{"model": "contrastive image-text model", "dataset": "drawn branching plants", "train_examples": 72500, "image_size": 64, "crop_scale_min": 1, "horizontal_flip": false, "translate": 0.12, "cutout": 0.4, "tokenizer": "word", "vocab_size": 26, "loss": "softmax", "embed_dim": 256, "encoder_arch": "densenet", "encoder_norm": "batchnorm", "encoder_activation": "relu6", "encoder_depths": [6, 12, 6], "encoder_kernel_size": 3, "encoder_stem": "single", "encoder_growth_rate": 16, "text_encoder_causal": true, "text_encoder_width": 128, "text_encoder_layers": 6, "text_encoder_norm": "layernorm", "text_encoder_norm_position": "pre", "text_encoder_activation": "gelu", "text_encoder_mlp_ratio": 4, "text_encoder_head_dim": 32, "text_encoder_fused_qkv": true, "text_encoder_bias": "none", "text_encoder_qk_norm": false, "text_encoder_parallel_block": false, "text_encoder_inner_norm": false, "text_encoder_positions": "learned", "init": "orthogonal", "residual_init": "none", "optimizer": "soap", "beta2": 0.999, "lr": 0.0043, "beta1": 0.95, "shampoo_beta": 0.95, "eps": 1e-08, "precondition_frequency": 10, "max_precond_dim": 1024, "one_sided": false, "adamw_lr_other_params": 0.0018, "grad_clip": 3.0, "cautious_weight_decay": true, "ema_decay": 0.995, "steps": 5700, "batch_size": 128, "epochs": 10.1, "lr_schedule": "cosine", "final_lr_fraction": 0.1, "warmup_steps": 110, "weight_decay": 0.1, "adamw_weight_decay_other_params": 0.01}
Rows from block 14 of the image encoder of a small contrastive image-text model, named by matrix and row number. Each number is 500 + 40 x the weight over its row's rms, rounded and kept within 0 to 999. All counts start at 0. Numbers have three digits each.
After each channel's rows are labels from the 100 images, of 14976, where the channel reaches its highest value: "peak on" is the class under the peak. Only what is clearly more common there than usual is listed. The data: drawn branching plants. In brackets: how many of the 100.
# conv1: bottleneck pointwise conv (encoder.blocks.15.conv1.weight, 64x224x1x1), inputs 112-223

conv1.7:497491428556439410477460506535486488504478487502444518492518523499531483540487501534520470481528533471585531492486516502494586552476440513421446513483525453524486501443491508430500440465597503525481464544497485459558488553483521482512474450546539366450440525490496485454497501516447453578544557593512516573440485503453498502440522479467
peak on: foliage (53)

conv1.29:477481536484472435453472464484487499534450590546512522517486549599495542465575440466494530479552412485469429511548458516535542483538490500495558475443464472580547470496505563517477515529474504564467473486462494515512490464487537509539481468488524581581509477501493537488486499470512487518434451504459524489522465423520484489433445441504
peak on: foliage (43)

conv1.33:472441542553539397419516517442441455500568571479518509430501526500433499532565491519502517548528452491466508536452469434485447621481529465477506488538481512452474431502467530555515512511451442499547499527477455494540461518425552381475468546491421546557597488442590466481520490522497395505545507589459459530500509408469441472550492495627
peak on: foliage (49)

conv1.27:460483601553466499558442533437490451575444473527448497525487499503586423488510475476437441522510470420510491452532506523518601476444455471505536505547529457448512541517537459509542458473457444540557455536482489458487547513499531473416474505510558542537579507493569545519541531427504460568576511511506508625502427423567517448557491547520
peak on: foliage (96)

conv1.11:548504490552504494544566457457550494547472486408450439526565581570505544508528546491515499453496597524524469471465461593470511525476455517477454517498526466447494498515470548524512433495550513523492512540481437499499615506560556526425460495495457511537533502507490519442536510477514475576557462463510512494467520580591524509571449467582
peak on: foliage (67); wood (30)

conv1.22:545452435407565462513482555461490475474460459467519493520532521547517462504531447443349454499543508498508400506415539514468535551473363514526543490463474441529459573535534469475566436507491462491559504516570524549511430532496465521503468503502609544504396419454529545522480576515464564479482436540427509539516519456485634525521543505490
peak on: wood (67)

conv1.1:600473547544540499510518581479523514450474542518499470443457550483550424581471458438512525472546472468544542472505506486530547458529470496447492477492482463508471492500517481491463538470453413563520432562438546495481528471466497501409478472491603493501527527420465515515490471437534506519491533480485450511465478426613466519485507481455
peak on: foliage (35)

conv1.9:456622439536471485491510489434484457465400485400531473437518478476409520511537545522525621543471483417475484499483515523526544471539476534466411450514555530512483446487497479540503446546520460482502541434505480578474467401469499522545508480521536480569533505462504489512501499500482508562435456532522492490447481534521552521495486467486
peak on: wood (64); foliage (28)

conv1.59:432511492497465496496534505491489472558523552532474512497514471450520393486537408471492478498553467455457468487459483504521475489483519448550508539438535507504516513441513465548481526525509495629538441505501516450442566525493551540540455524502583502525530451538444467425432485520603460472488583435584487525487481493534486504466492478528
peak on: foliage (65)

conv1.31:508477402609544508507447493495548474560503434580485555461509481497469439498440531491505409498504573490493463486543434536495560504546547519497506463457450493550489538448512480368506485529510471588510491471494583493495492582536528488458492474518493452424475456452507487456495464470510535540594467508517522479468469500469497515470511469550
peak on: foliage (88)

conv1.55:525481476416531465512479510564565542485539605532544505505481493479605441527438473468407422511453412493583434520502494533481509499543514509481511502460510508510481577514516551623476456466441526544452489518499546478501448473475472493519503523510514520521428550417547471496528499547516538513471526534514459533500507478591529522448437492486
peak on: foliage (52); wood (47)

conv1.57:507555521499534518602416491532423542512451496479492458517531492468549482466564453545537537488472518482475500460555500481513477410533407553435492420432502451541518428460470509623448489482526509575566469493429475395502491492488517483473506470521454493462525480560457512512507509530593575460511524456484517508538589482554513559486561468497
peak on: wood (66)

conv1.13:485511443470509509520515436527516506555485438580465453529461498433491549515503495434514525429531505588550440454500482509469592558486465535428486419494566467495583486499553545442505416482511505515537472510495456466526421528605536475533473577496509543454490443465482443516422523424528502552464517476501478485425393516526490501449502423510
peak on: foliage (29)

conv1.30:452499476489480462461507563523446481520479531503422510494557448479512574464495483455424481506569473440515483506455557469479520463499535521517505420480523468503469534484459445496464508516457501540518450453449537510494483519495494485516393511461417569495478489467541561520470427465535591506442489489581500453521583559600557519519472545490
peak on: wood (69); foliage (31)

conv1.58:498552536490491499589530493455455508495461465569570535523417466525441481523545572441561542494451564689601468568465492477537496514452583444487450483506489490451499500483523489563477462492470466501471520523475508564521471474471495468507474511557459407552480552438519480515552560558484475390541518435456464466484447447495482499498461487430
peak on: foliage (70)

conv1.45:499467450501488503484569535544466532508508511486545501512464480447476496496394494588415518499480518551468488515528553500471561559516466474526438468573488441549461479560441540498488480453488449536494438503491443442548481475483494459408559507527448552480512524467479502530573506555471556477539499514448438547505487563436520484593585596498
peak on: wood (49)

conv1.4:552471532492510493545518554496557508415470491546562496539493516481582461501415481503468459464517568450570505423460456525503525495453499479508427469543501512542482493480557498472481543511525528449463498455473502550513465521554460508476484486503494507457419569525534521519598511441498542538582596469507451451528513501518552528524557488587
peak on: foliage (98)

conv1.34:493506484475476506467511492490455516573459491564462482480485528457569515587470479481518516491577488469522447474551514472556513522469484471468482548524452498535480499446519498539523507477519511537457497467522501511608499485481428536500498464529510527477436507468510458554521456444526489463501459520566490503428593445491460508495489493448
peak on: foliage (79)

conv1.6:505501549440510513448538466410521527434575472562497432630547430551483519520515468514550516495471539533525417491493547499574522519460481458435421484503493496467446448503440544481446598562452531493528512553494491496490607456476509458492517511466479400442442453560491485557456479485508487425499530531463527452500537491435449513532502476503
peak on: wood (65)

conv1.21:456473460448532452473495526482487509573540586550516557469509484349484500520401519516434460522498475493542513486524469571511557478509490541462546516497493493476592510469510462418454491493554494555571479483500524577555460548451530485477475503547600473524518482478451476454431517457490588530488525511488563471554440440530537512454441432597
peak on: foliage (79)

conv1.12:440548482549503550507474464495526525434503486498556480492569476423475516538482500477548517504559468511540547503532590524474498495475426502457499405522582539462591473511501519532453461503529531538482454495547429498501527646451511444485479507466513470453522534506468520434471514557570509430413474393608465524498447529490519549519451541543
peak on: wood (59)

conv1.38:444559553494538486435535506449553438526514534538469478469531482467527528444579494461530477528614412546475525579488520463486502507487585429461575444455495455579482537503450444547459512524588486619541517539430491497531494447453525630521465503477467531496562441454463479494494473474449464565426479484487521503522446477510535462439463439574
peak on: foliage (67)

conv1.63:538593480492528466521542477519491547437450529537527584509495544456521485523522494495476489489536420475479445556514529496512504491509614512511488488440493505557475432497480511567507455597455488584436471498509478581518466548462525524479470538434502505524523531560483630506452476520486481465593529443510486507474497559536489465473460455434
peak on: foliage (91)

conv1.35:563404477464507495487469505533427492490435498495557437508557510522497502473431516514552492465477510456538468516457462526477511493532467545440456470505542431459505470507533510455555557538467480548414523550470489501517449507471493525472518502517553523534469468537455402466501510501514479469425515576506474534501422558500513462492553465459
peak on: wood (67)

conv1.18:549545496586559455491491512496458517580527523550432494511480481539511485498540460463480494555509506495507498527467488522467480563524559399480521484455467486456482547521457518464529485502454476421462473486502540485507406568558587579544486534523529492580632505495495449574518485530457532541582589530439543603447483477538605476500535517502
peak on: foliage (70)

conv1.14:454435484427516446533467485578485509508492537495497470457463523566514520457506439434521559490471460509484487450428511624482480546515497530527481545453508529437509400564481410519533574558422505496465563572473543426549593537498491410462508501417461545514447566554510400480493499471462515475529463436508482462480360509465494490555482525458
peak on: wood (70)

conv1.51:502525440496518486530416552440502451482446413476422538504473435476532478563514499516538425531499557526476440519480496533442441505437523551493470498479546417602564466506493459513404447481502478482506493506525514525469488546521523518475535541497567478524536511434492502473509510616503519544517505464503460458532493561520445530507523444471
peak on: foliage (65)

conv1.41:488500518431527546477546521455488471454579526557515502372510516522463465541456468467391458469560499415512503510497531513542423496461532524500505511477453472435474517547502492578447492532502549548497447540582487431485477551480553474495469455456511499477541566495502497494470578479498534472441533446456468489571623536512443500488455506490
peak on: foliage (72)

conv1.43:480497516436450523492514466455485498543461505583474484477513533480554531443444462473494510437515484471548495567530553438491563455532471445474572527524490503553461446459546508467494417494474473515504473484488500493492425464546528468473464632467536490433500499496486476527451515473459534527536510479529528510490506449442461484516474493474
peak on: foliage (47)

conv1.8:483492545501472567466533479457508526540514511498517538530661565487478538546470476416466440538451575531518501473546443477515534479518549501559471503443543485567503459529487466490503606509494450475527523547423438488514510533509485476572524471510453561438522481556553604480485522540522464443460479441534483400552474550515481502441468571511
peak on: wood (88)

conv1.3:479459496475502529569393519480532543536508549547466522518454452538516454482431515458453481435536496515487488399486527518468492439433473473647576529410543486503494490519478508526470577507534530538497525526429543531480488399500535447572480512482518536522457474519484527559508498537505496476448559518557495537520531626490538535564457548484
peak on: wood (67)

conv1.15:513541501560477498538498492479442470529499590447383449505399509538513503421453521451517460463510429436433501505465486470497546472559500565417456527506479533520571528490532474515524601493466526516540506585442520438499526476444549491584552455417504579559484483541433478433517511499432549512465520518519444451431528520526561497441413527483
peak on: foliage (43); wood (26)

conv1.48:520502517529482562531480507486491515508454383501439500560504540505582397484485550441453552513524556594438491477545513456510526492508465513497539498475544499494519402478508568399479469488510511563460443478419524486502484494457612461504485488451459510471530444474467500497522506480507462513641496461470510466409494485462493524507457398555
peak on: foliage (66)

conv1.25:434539448560597504511525463574519475561545512579493485492566487527541485514524519516493477508483453465464497505429467454501548456550478629481517495491503509493540452490489535541458489471465504552575520584503550454507470525535502454518493444481533504509512524510493482509467506549483470548565514504464499531517557409518488471333515591564
peak on: foliage (87)

conv1.16:521544497551484432490434488437498456510540615534453464498535488481541472511481447493466381499511428453464508526488470499452510484520544444497596416499496566542465493488514416361462552503507546568490486469474455446574456530505531498507525509533536457526489489430458454468554532492516505458576485467507462432555529525411540566513500456554
peak on: foliage (80)

conv1.39:481536609536456521566476443493512512530528525530529466512442512520373434499474469472455452476484485516526514567472489524528469560484457450527515441522512501575548476503529469484453450486494530527553480487494487567488490538484467475526467520547440498560421449430448483456464487519475529495521491409427493440512412504555540497494470545438
peak on: foliage (92)

conv1.61:543457512550460484412492465489507498514513499486459571496487479472425481622496455540465519515537531418527605502438529461453541519491462479533515461509510490428442521490398518463404600475530495477511508539549486484487474508456497506489491399515457503540497527432472513468493469534552548578488513493477463516548525497537471514505540545484
peak on: foliage (30); wood (25)

conv1.46:518503483479547494522544571603472466502477402482474495460502425528505536465466467482540520471426502451572483502533501546505454516477553458505491467549561525541536475487498546416495489498479527534466485434466403562509528460531458477485461505483403500502447507600542558517423490559471556417487519472425454479515527521490542495532520481502
peak on: wood (46)